A small image VQ-VAE, trained from scratch.
Model: encoder widths [24, 32, 48, 80], decoder widths [64, 128, 192, 256].
Training: muon at rate 0.0061, 5300 steps, batches of 128.
Data: trained on flat shapes of many kinds, plain or patterned, on busy backdrops, 48750 training examples, 13.9 epochs.
Rows from block 4 of the decoder, named by matrix and row number. Each number is 128 + 32 x the weight over its row's rms, rounded and kept within 0 to 255. All counts start at 0. After the name is the row's rms in percent of the matrix's.
# conv: 3x3 conv (decoder.decb.0.1.conv.weight, 192x192x3x3), inputs 40-47, a 3x3 kernel for each
conv.102 111 [110 128 147 116 110 113 134 112 108 107 133 128 154 149 105 143 120 106 167 125  94 137 126  93 138 134  74 188 160  95 141 115 102 147  86  80 127  76 145  99 139 156 124 128 141 120 164 155 123 136 116 148 116 144 109 185 170  12  72  52 115 131  78 128 100 164  99  79 117 187 144 157]
conv.103 104 [100 166 104 125 179 168 126 194 179 119 133 142 125 139 140 125 126 120 113 121 130 148 113 137 148 164 148 134 132 167 115  62 122 153 135 142 172 179 131 143 142 103 106 118 105  69 122  94 132 141 107 127 126 108  76  97 136 139  82 106 123  70  78 139 174 155 108 137 133 112  85 111]
conv.104 095 [149 143 151 117 109  79 101 142 116 116 102 104 121 139 121  77 108  85  90 129 131 104 107  88 103  94  79 113 125 131 103  97  95 164 175 135  85  98 108  51 115 139  85 109  63 142 105  90  79  86 137 106 142 164 187  98 110 151  37  88 100  67 230 175 202 149 163 160 112 148 149 138]
conv.105 094 [114 152 163 124 153 171 143 173 175 149 145 136 123 133 149 141 169 172 150 140 169 131 124 131 155 146 147 158 152 141 162 147 142 140 110 144 124 125 129 130  98  84  96  99 116 166 141 119 172 118 130 158 128 120 163 114 127 187 117 155 185  66 214 117 145 125  89 105 113  86 113 158]
conv.106 109 [138 166 138 150 119 172 183 130 152 125 129 154 112 106 146 133 121 146 158 151 157 142  98 145 153 108 131 134 121  88 164 129  96 142 117 127 184 124  23 171 191  87 154 124 149 133 121 156 170 103  92 165 163 125 118 134  87 178 129 152 135 138 191 151 128 100 147  71  89  67 104 163]
conv.107 105 [135 135 133  99 114 120 111 130 122 122 120 109 134 146 128 100  84  86 129  89  91  96 126 126 120 142 114 120 106  95 134 151 125 139 117  97 127  24  54 172 158 135 147  95  49  89  86  64 151 166 135 109 112 130 175 200 134 174  80 174 165 122 121 178 229 153  61  85 175  40  37 153]
conv.108 124 [119 135 125 141 111 118 109  95  83 116 141 139 134 168 127 128 138 102  98 124 105 176 184 226 117 152 114  73 126 177 152 115 125 135 128 115 155 137 155 103 120 134 128 123 127 113 123 137 101 120 156 180  94  75 107 152  72  92  98 116 107 103  48  97  79 103 201 175 128 168 175 178]
conv.109 098 [121 116 115 136 153 138 104 122 124 119 141 121 124 141 129 117 104 100 106 130 134 139 205 143 112  95 101 116  95 125 135 129  97 135 137 123 117 106 109 122 140 121  88 135 128 135 127  96 142 119  75 115  67  63  61 135  89  85 170 149 186 113  96 102 197 106 158 219 112  85  93 128]
conv.110 089 [159 112 122 119 122 105 143 119 141 126 122 118 122 113 106 115  75  92 135  95 109 127  90 134 136 139 175 160 161 137 136 145  92 158 172 152 130 148 165 165 140 132 129 125 116 146 135 117  87 148 178  93 172 203 184 130 137 114 124 134  69 147  91 128  82  88 120 138 150  67 137 126]
conv.111 108 [126 150 169 113 109 152 156 161 161 147 111 123 122  88 125 113 123 154 122 132 145 122  80 142 167 118 140 113  72  92 127 172 216 126 102 111 101 165 123 104 138 136  62 110 163 132 102 104  66  85 122 119 132 108 143 191 112 160 178 112  84 146 115 140 200 188  99  59 172 122 180 107]
conv.112 111 [114  99 157 154 112 162 172 133 114 107 112 146 110 119 134 105 120 135 122 153 118 116 155 127 128 122 144 130 119 137 151 137 142 155 143 108 149 100 167 139 159 192 166 158 149 110  99 114 115 127 128 124 113  79 115 136 103 180 152 136 157 172 152  82 159 115 101 146 138 131  64 103]
conv.113 105 [ 98 118 120 132 178 199 118 166 166 162 143 112 123 113 117 110 128 143 111 105 151 151 156 137  97 169 123 133 144 122 120 167 142  75  91  78 110 139 157 155 164 114  98 150 123 116 151 149 157 160 152  93 114 126 111 105 191  97 134 190 198 198 155  66 148 227 131  86 209 114  98 209]
conv.114 092 [ 95 105 148 125 145 164 108 107 116 111 106 156 117  90 156 113 129 179  97  99 152 119 141 102  73 100 160 113 100 111 109 114 119 127 138 145 108 141  46 131 152  94 163 167 138 118 115 127 161 154 141 133 139 127  68 103  86 138 153  81 164 210 162  62  20  16  74  99  85 135 122 103]
conv.115 085 [127 121 105 155 163 170 121 134 164 149 125 127 105  94 112  94 110 151 160 121 104 144  84 155 138 117 162  93 106  92 160 163 112 103 104 118 106  58 116 162 122 100  99 154 117  29 103 144 125  74  84 109  97 126 137 148 159 116 186 167 132 104 188 175 160 120 172 202 165 135 108 125]
conv.116 109 [200 122 158 132 133 157 146 138 117 180 127 148 132 118 160 123 111 115 162 137 134 123  75 139 124 102 168 114  99 153  92 111 135  96 152 125 214 105 128 217  73 184 177 236 125  95 107 122  81 134 135 167 125 136  99 112  90 129 186 134 103 163 113 174 175  91  93 166  72 180 144  76]
conv.117 109 [140 110 118 115  88 143 163  98 149 110 149 126 107 156 126 120 144 108 138 138 112 136 136 110 141 113 122 123 132  98 116 150 164 112 119 154 159  88 165 157  92 157 146 125 166 159 158 144 177 153 166 114 106 157 119 131  84  92 199 101  97 157  54 118 100  88  78 170 122  84  74 106]
conv.118 094 [109 117 114 121 119 118 116 142 141 119 154 134 116 127 121 114 104  96 134 142 166 126 145 109 122 156 135 190 156 122 180 167  76 134 181  90 176 143 175 104  76 124 179 175 119 150 144 124  83 116 145 184 143 152 159 156 117  88 163  95  56 140 140 100  87 152  80  81 142  60  68 141]
conv.119 106 [122 130 132  88 104 150 142  95 121  98 154 138  87 116 127 120 154 111 148 131  97 153 160 167 140 108 209  94 148 139 117 111 118 114 100 171 190  88 255 152  99 236 132 161 172  94 118 131  84  97 158 126 148 155 144 120  97  59 167 151 103 184 126 131 139 153 151 137 190 202 140 150]
conv.120 103 [112 105  89 128 101  88 151 125 136 146 103  86  94 133 139 128 162 169 131 125 115 183  86 112 133 169 102 148 147 118 136 123  82 106 130  93 124 147  74 134  83 123 123 104 139 133 144 139  72 128  85  74 118  73 133 109 181 180  96 115  43 198 149 131 142 167 163 110 173 150 100 100]
conv.121 099 [147 140 140 145 132 115 115  92 128 142 164 161 153 122 109 118  96 120  65 108 145 112 167 112 148 139 139 101 162 163 115 139 115 133 117 107 124 152 119  75 196  65  89 152  91  97 137 116 159  95 122 143 106 130 207 191 108 132 163 150 172 135 107 173 100 117 135  77 123 121 127 107]